config.yaml
image_size: 32
mlp_ratio: 4
kernel_size: 3
batch_size: 256
warmup_steps: 1150
Rows from block 5, named by matrix and row number. Rows with one number belong to one neuron. Each number is 500 + 50 x the weight over its row's rms, rounded and kept within 0 to 999. All counts start at 0. Numbers have three digits each. After the name is the row's rms in percent of the matrix's.
# fc1: MLP up (model.blocks.5.mlp.fc1.weight, 512x128), inputs 0-127
# fc2: MLP down (model.blocks.5.mlp.fc2.weight, 128x512, transposed), outputs 0-127
fc1.34 106:363538540483492500490512558546507542456482430391433567471540480501583407556524499463492530582533496534512487479544570637448474443485510487442496546428419507418491447522450477440576537507481601460467517594447412582495455540500542547648489571430477548459493523516506606479449520496494501424565498468544436504474552514518462569472549465468483464574501491528490487530476480514480533446589
fc1.35 108:490517492538473487433492595473524457462504455483531501575562505363472457505506467554533506491423571481371399422510507493481486399544563481556531502535413537520564431479456535455484486604522565557497486482481480528570446538439465531401446578591548509561531513480551488508416625476520512473473526513426440608551515524505484466519510531438536419418500543524488538536419517441485524548570
fc1.36 092:513527561496566509475531465514529485542458469485497585381549543466583529496462540572438437512536495524503489499481565499557488475511407552447467394517479524553496513462511535629519478508576506526499488608558469538591569487525513442479501436518507534490415631450521505532540496463500577513422574606477488514556572529465471584433535599487438493513477522427481491498538448414390448487402
fc1.37 082:567436475649523443534514428561444596608528496423482464504493462498520467408561412457557609631471526486533609535556535484503472539534470489488521479532454428421497562422538406453501492444467465479562543519498471518510545451546464488543425485450529475459376482539508534456482522448446492503444535535467524430466514535459441508592431542540425529557491504504507541550518563539460521480538
fc1.38 119:524496546421469478511502492527534619503428496448506511489525537442470468455452566433419493505499502543489371493547508572502505541414452637529552527566528534402512491427472503504485551562485531497507406441506480443500499411447472488512403523530424568473435519506599427513516595583533475498598525556574534435509531522415471510477496443417532505535504425480555540529532413577538571507486
fc1.39 100:444510428495478510452551550531485481522481498400476529542437434464552501579619502518522472556563493439493538512484559390495512458486445516501504513470454451442399522509446442489572518468575439424476543549522513438509486431484556441458533589433537495569568480429482453490409526544498435548573659587520470543499480538467523474486470546439401486537448586535547473477457430508487566418549
fc1.40 112:512493575461452473539505630453432517480557578503590453461499528497517651506422443497466509524532463512520509486463503539529517407441520526478477468482475463434459516426547563453506489557521556512426585473462481471468546448513424527508551516474470558454524443505595443475422480417501535422501570552480470607434536492517452510505490510534448600580552524527453534407439606491525432392540
fc1.41 106:585511460542442458442440532470518475579504541467567453379539516471498465464607486452489432612540549562423586543522446484446465491491516533499510485463391418445489513522536491400428459579529473484559531436559459476525526534432573579527536439477472528529615490453525499466448497468506583516501531553451485587448466532543458526484463523481561513482555546495501515498509477618635454464562
fc1.42 078:421511523424527576481529569561517472489468521503408507449547483434567492552550535508460496442518596469487568433472451563485529559541496498493470453502466500409430495495416517588437455481441588569521515508554530613376566483521503540533525508557513468503481462395489440427487572539503587401509364559539412542575554530453502529529564510495461534514424525481530562456515484560524508456490
fc1.43 117:468525508504484459487534384434449531562511519435540472511552544459517539547515608487467550553503590403583516406612422527549490450542575448552452493603500541519471489535489390440513368525487531466526487531556452572567483459506549482505532505462448469487542547525553444517515471507545409531453431483542375525465519532475524563445494584466462541481557402452511487500471488454478535492401
fc1.44 104:519502501488477470534482515557480545488484557473476571427443493550591473499452546551502503408419515519448583461557463562503521490530537521537502439471578431488513509317511440535465494507530562500462508471551478534538475521464474375482500609515491501500429456436463463528440545477470528540447441548518508553372524454559537576430502466603546526467552612493559515425471517536605548506587
fc1.45 126:576483534438558427459451515541461520393486539481445436464478537422452474454499555446427496516532404563542352479543487607537552564538504560521573497570577483449550514472474474454591531416460514508525420510414536527487475468480369377479521575480512513412473520531559457478576455574529474563546509474512528483470483478439458494463529444425495518529470491564503536505420525465484542509554
fc1.46 111:510535447635510499546536501493529407527531549544441543461558473502507475422551440502433446553506547538522521479375448547473464504512507515517472528501577437515485474462547457473560579549509569476589550472467480527656487523508479557462450455516461416442427558490455474581524520585557517518496473527549458407523411430563509498398545522431495530443512464475530517453473412470471509377432
fc1.47 095:495531446482506463570438464448447474526505310537509541517543446477366481494435466501516476574467458464491550505522526522502517490439520453448578450543544475521479438454442531493539542540418529547450597436464565498518504473475490397520522538530490453496553504559500360475526545524585527507620498377481535600525485616506529484582464496521569489461541466452470553476500528507517565535528
fc1.48 108:558547463480520534503448504402407491521474520547516532484451455552478482540464470510466517506525507468514501589470415462505469477515310405523469535499564450551499502558577505472426541444512528401551391507498482455496521403498539450466538586509491510442547476525462566501472482444487536488521538480428502504526480622475601455515522488472427584429506410453514577571499567507477380449438
fc1.49 102:478510382403487437433474482458582466504516459450440569472464426457540488543474556445578454376467432521501590502473532454604480543516486517514430494523461426434422521576468552474561563468530505418491514485534544490472479450555489503525572548578545417557554511411524532476500472589509499586498575568530463552510519556525474508507571518528605451500445468439548472487401476500503526405460
fc1.50 095:535608476443563516466566459478537479533492426526449573511599449448482432504627507578512550476473604541427505474559477578496456470420582388500519474433511496581458552508453474525495554492476510558562490457576523439546458482479498531502537433516441452533576550459495491495540566422524520455547434515461454629531525471582466477482563475417464463483561480427516406487529451436525519488566
fc1.51 120:647546452477510440479424459542566527463438465502437472474559442465451455641494511464410547515465523541608524478561523490466479489540526491446507458479487629463467615527503435533504458443515471529482462519477513562507536446496476411508487482534626514547587529493489421438512535477515421506519473515495459468511489514498460573487547570402522419505582509501514426454542429497523431484621
fc1.52 078:518511514493458561505550514508515466444506464437502485453520544452474586577439510471462535462504487489404464443472526450504523459479443576551451563423495478422570551516464494554424535457479438502554496485464602571612517403468440555467534533547558366486529445479530490522461603450498470522494543533545501557546549383452505521478561553522575504471454442584484526509611417490369455535483
fc1.53 082:503473617516483538541447427572509469532508503603527497506523470514501506621467508503472498575523547521560509456564607576532467496486475544448477477455445519514571418439430478429516412439462437490525482467548455532511503548445429596537463508567444488609506499507432502505520510478420514476579438472505511442453545393489524551471453468449508600465448509572439506478583471538591428459613
fc1.54 118:629541438596411575465557515490531537441554501464475504490550486510496553541516423429545504487494512521386432446544580559555493503531487374490431455438547521478426517490442498478523537525537422581473465523473426536500536553453538573468610472513497437599426571465509565507407473493515467502408473533582537443444471514466546496513561492500473571522545488470576446470526469429571475479444
fc1.55 124:577546490418546533586600392521532490548552480484554411510458503522589458427579413545493515618498523475500520467596549510472494452395523445542452527529479486482465484548503499424496452469555558487561394528545513477534453430531495547451470513488518502467487492474437503488528558459538455388432522556520450599475524443465509432470539625486466596456434486541538522500474609464528513457484
fc1.56 104:491440554578454474550408481534384506495497466534421499516490491595514488540502470457472459478564556480587450463497558500419585355552514501346512489482427514433517551462496511590468403468508463525502507587562569499486530494482506473509606483609520500478573490549579463495460478540566498541423541449515413460519452467576560550545546531494543476544518477531534499526547555403482538498505
fc1.57 115:456561492464530495546504477591447500514579451470422486539509476515543451550538492473494515485497561525534331497520499506535516508428498505468448505554474491538500569481475462501430567412500524565441472507401389372461518439618443509505472470590553477521435594482488488531521577504523468458552633523498503425522434488501589558428507469649508494581485426478506528506509533489469514516499
fc1.58 094:495435523555520473515468520423435507509537514506475508487498465483435575526428370469511487500566496495400542521440543507443510533400546600422440531468549589458533596510544480531453470503509494485416394501525472489521520471463554415485567461517619437474570564520633508527491482524573573544486505447552559461582526437516514514505503548485487465452561483526486488451513441444488504512668
fc2.34 107:530493488472512564532386546512435534424607459542485432359510514611585554412480540513562487490513519541479572438413526476535554462499512527539434413516490586532442397514456501531470531414448528508509417536511513524509478474505441441553526459467522497468500575527687458472387501506563454523452524473444483516525434523484498471535461495560496423531473489520531497468502494446476516567565
fc2.35 100:462533429531480525472441470521490513512555464501504427388613486474525466525498551492489531439527482519520527485511535570494447443489434459540540477562484516444516492506490520569465396520487500526463521559535432616487543484509450511406500422529503577491494460497482411505445543528562485535386473532548459519506519457550684638567515434575486593536474555493584385490522482555518493491573
fc2.36 088:540540581487556503506487530552469471592555520556560559527455468529544450495467449430448524514482417606516534544518535523434464503532603520469524511572543578628503482512590584414567468430483483485461459487503550435447522522539524437529543498571472488491584542514493498484538535562551577428437558522457506552539495485537473574466530476582447602434524473456419488461572587552395486500571
fc2.37 081:500447484443531489495507517482534471415483555516447563530562577511519442461537562537476492492531433590521447501520486487479525489520482409588497462373453532446394429558450441522555419481496462399427559489517450396499500408451610567487469416605438448431487544426521584504498541518510528441408452519488482421559540514485427547510527538458512489493497494472470521460421589557540508514459
fc2.38 112:538524531660511399520526563537537515547562492574542374547587504566494451474428491503458442500451581568540586560518489483473512503527538483525399508525431597515520574514525485567506563481527517483525562436520538539454455496538478555498490418475489508481537502531415518467560471447401506529502576444480453573545505479503485569517549563576559622462534562434454497511473390506504517454460
fc2.39 108:569547427475426539529447549539546457472470490505534480406505452448484429482549436477474524525500577527482424491437410479487645490526558540449549535376520531527455439536513510521439576528419596542528617522385475596483568349513549540492504510471505576487563510519492468551538454559487472502580490406488541514484494514466523516530513507473476444548475468531475452557477527415554438473500
fc2.40 116:541488451429480508535438532536499530511501615489513568532580453577506622430482532509523548431566491558510544543469474478510486465518425438457534544506506595392459516483455489439627530433451548455511495521532563591515501565459469515531455502464483523441455559533472439518449421543608612544486481550497493540465443535595473521547576412541544550482459496444566574514432493453551482509422
fc2.41 105:435559489407529518478520492549503484413559400554532521465526517457473516593544480543543457456393495471412509507482495459455434576575561482550529485551549492523451496521485485464536638563508550540543463501492460473428546507578587416602527451428524568494533507409393512478469514522475495469573514490484527355548533485528471532577529483474525478424487484525439555482509426557531383529496
fc2.42 072:532517528527472547498467485537434478448458496547492540456496526491554491463548565513497457529436489522517449386557463518505532528503553528545546499517568562524609388505573540512487480507530543469486519466501496513498435433609460496568397560512343582501458655557535493493513542486477465534464521482582621413526515514475418604553447534455478389490516502523544525563522427492536464475443
fc2.43 108:503423435518443426460457616438522459502575509458540541504426612512513523549519544498487534553436493556499472526444503514481494452515415522468518478584405485476496453478521530459528448470559599428510437517516517537455519577519477487529553492526597465522509550436424529432528531510552562523569487624523456472656539452519542507552458487543444556508419490618482409523561503447445448490458
fc2.44 101:470468530518475460594549561537551510464512510536472438522456389502530509569562470480506430471464388483535550432443487450412455587439495499631543624427543511498472518438417452565439508491424512472486534447522485525506475509449470387522481516393406533474583478406485520478505507532506553560473530440505526487500479479494535464361462508534508551452457576514430442505526467471508407545504
fc2.45 122:539580445480469504535534521540465437453519486612603515502480425468421449449473544549441505464493422523595556486517454424448446557555494485548403556619410523461569512544505474522472482469530542562536525498563397511480543471509402436507495469550466502518588480575467496490545510442486447505548432488544460477579583438540562531404532539500547563472421537428494587564440516505463516452459
fc2.46 110:525487520535580512491517452409554561529568505489536519492424544540404537484524498524547501534416477441465424490627478536504434565515446457516525451528487434491522518435522492486488465477506485364535482528510377497487545528515531437445492506558541525581501486551560546493454584501596465545459517581465633511510512552458576552444467492573432481560500459498506552502445597507420482605608
fc2.47 090:445530507376473497547513521506495549508437476466457470455542448476488445469467523567517478562518503506565505393465543504474323485541459478536453500541575477455523564448511471521588549491588459510474450481533535536496502476492476406526552371451481476440475404463533490475549528562470469542562453486635534544520493457449461485615524541420573540471533530454436476405531436470474407455477
fc2.48 107:442555566439512420453470446510555428500497657480489462451467501495355455461474517545468479498510529505474480394479533476447478519584523576466538480479581440517479598446536488521484507522440461474538469469540488457563581555567510545532564463478495504579539601474461570560514538496474549483485514469421453515546450504601431429552522560466609521503533566465511523527455503492381459447580
fc2.49 112:536520541438618518434432519584444563375499469592522504486586517477606535461591410487503528452456478429408469447531491447397513505491517469533554556480503508485442472580457534497497473566468573565497617490424492536530467434476543505585513524396508470443563535550476477539547525482482421488500445463470510457516446531571496521445464486452470476492482463421546585536502416448536462485572
fc2.50 096:429501428503411508441573486448555485523521452548486422484572565401470404481536574595547487446524571498533499454487479619500377463391598536488536558580510489521481516452505524460464463527522489558533558490475449588509576480454502475494499480463460561402501527494419475452466579538495525494551486435531585454484462444517549595521492553559460485542514599512574433439475532565508506538476
fc2.51 122:480554492503533459466483528482530497491447473423483432470476564522526523484451447527511479487448550509569470461541460521502483482458563489454406518502560385457416400549517449429551654467505492441573465432533478552415518544556437449495535548499401504478455383533504521509534491464428443475492479524477569453548568436445432509490578463468500529557569402478514477450602551546467505502363
fc2.52 078:492388499557488584521411475530520484493562456540530556457407472472524480575433449496537529511576448513516558528415522512398486520557499459489593455523450519452489472506476606556526510502455472487532553432530577629504466362556479511573558592575408465562474471489525539458537518543445525480507454489560533514427519504511480567479470535448532552452402418494473507556582480569465466439468
fc2.53 089:521586562408495536469534538531460428595509544454451395480489527558561481526474559553529358544517493444447485504550447536475486477432518578529497402533524520456542420523462606410514512451483472494483532476518479525526495428581494574504417438520521529446483518487543468430506511532487507453453498467446453534447485428519482481520512374578515505396486503527495585517371559471398452478431
fc2.54 101:442514483493516442588580532515435458444495460538560496531498553548474472497526463549535473527523463560546492476483486476432475456477539503564431492557393534513523505486625585550535399454476592553446502374537484461498571454434594505498453509547505470509433555440475466507592491598484539558568490455529549485520436458584488491516521404537516468482500592381497426597444591512506506498545
fc2.55 114:503483477512457465586493537524471519473514477582486526507465538522539485494446486568477539582494631575440401469497532544562535525544550437521559452495471550501557599443503439612432497458509575497486500547505497495458605541511494481422529542486546590436585461565417395464514530498490579463521534514522540444520452423452426560548455517547509508431469484582446471546541572564482461546371
fc2.56 101:616515470496369533522393482461430463538453491442509562453414521532492509571394500481461450464522539490559480508511512573508495468572558540519473477388489411495531441606525489428522467504562512483395522507522520478472402567533440503392559410501543558493487529509520427517436447545446440468530470412460543441538478513529451451559568498553518528523526420531503460584447550507510455460445
fc2.57 098:536503533441324497532531526497446582500544497595513482461495508520528538590435497501530404464519401612479427495468571595489502520516501517552557460473522519525588545413519516468473446524476491612495542593421578517577430401575445435479516572497442469523453471532511530524391561501510523530429523490514441417509574532519525510514539568532491492485523549517491462513454575502543478473442
fc2.58 109:469504452436545417483366550381522461570400552494424511506517453513519493483441547584462484550540515483529435454446490451429540447444533575485499430436503493458530481468475549528598572477547550442492458528473511511394545455434441413447509489391463540459490504493369540472574448492480540481563427498498641473456484503503506517479514456511568500541494485470400473514421475500515535524535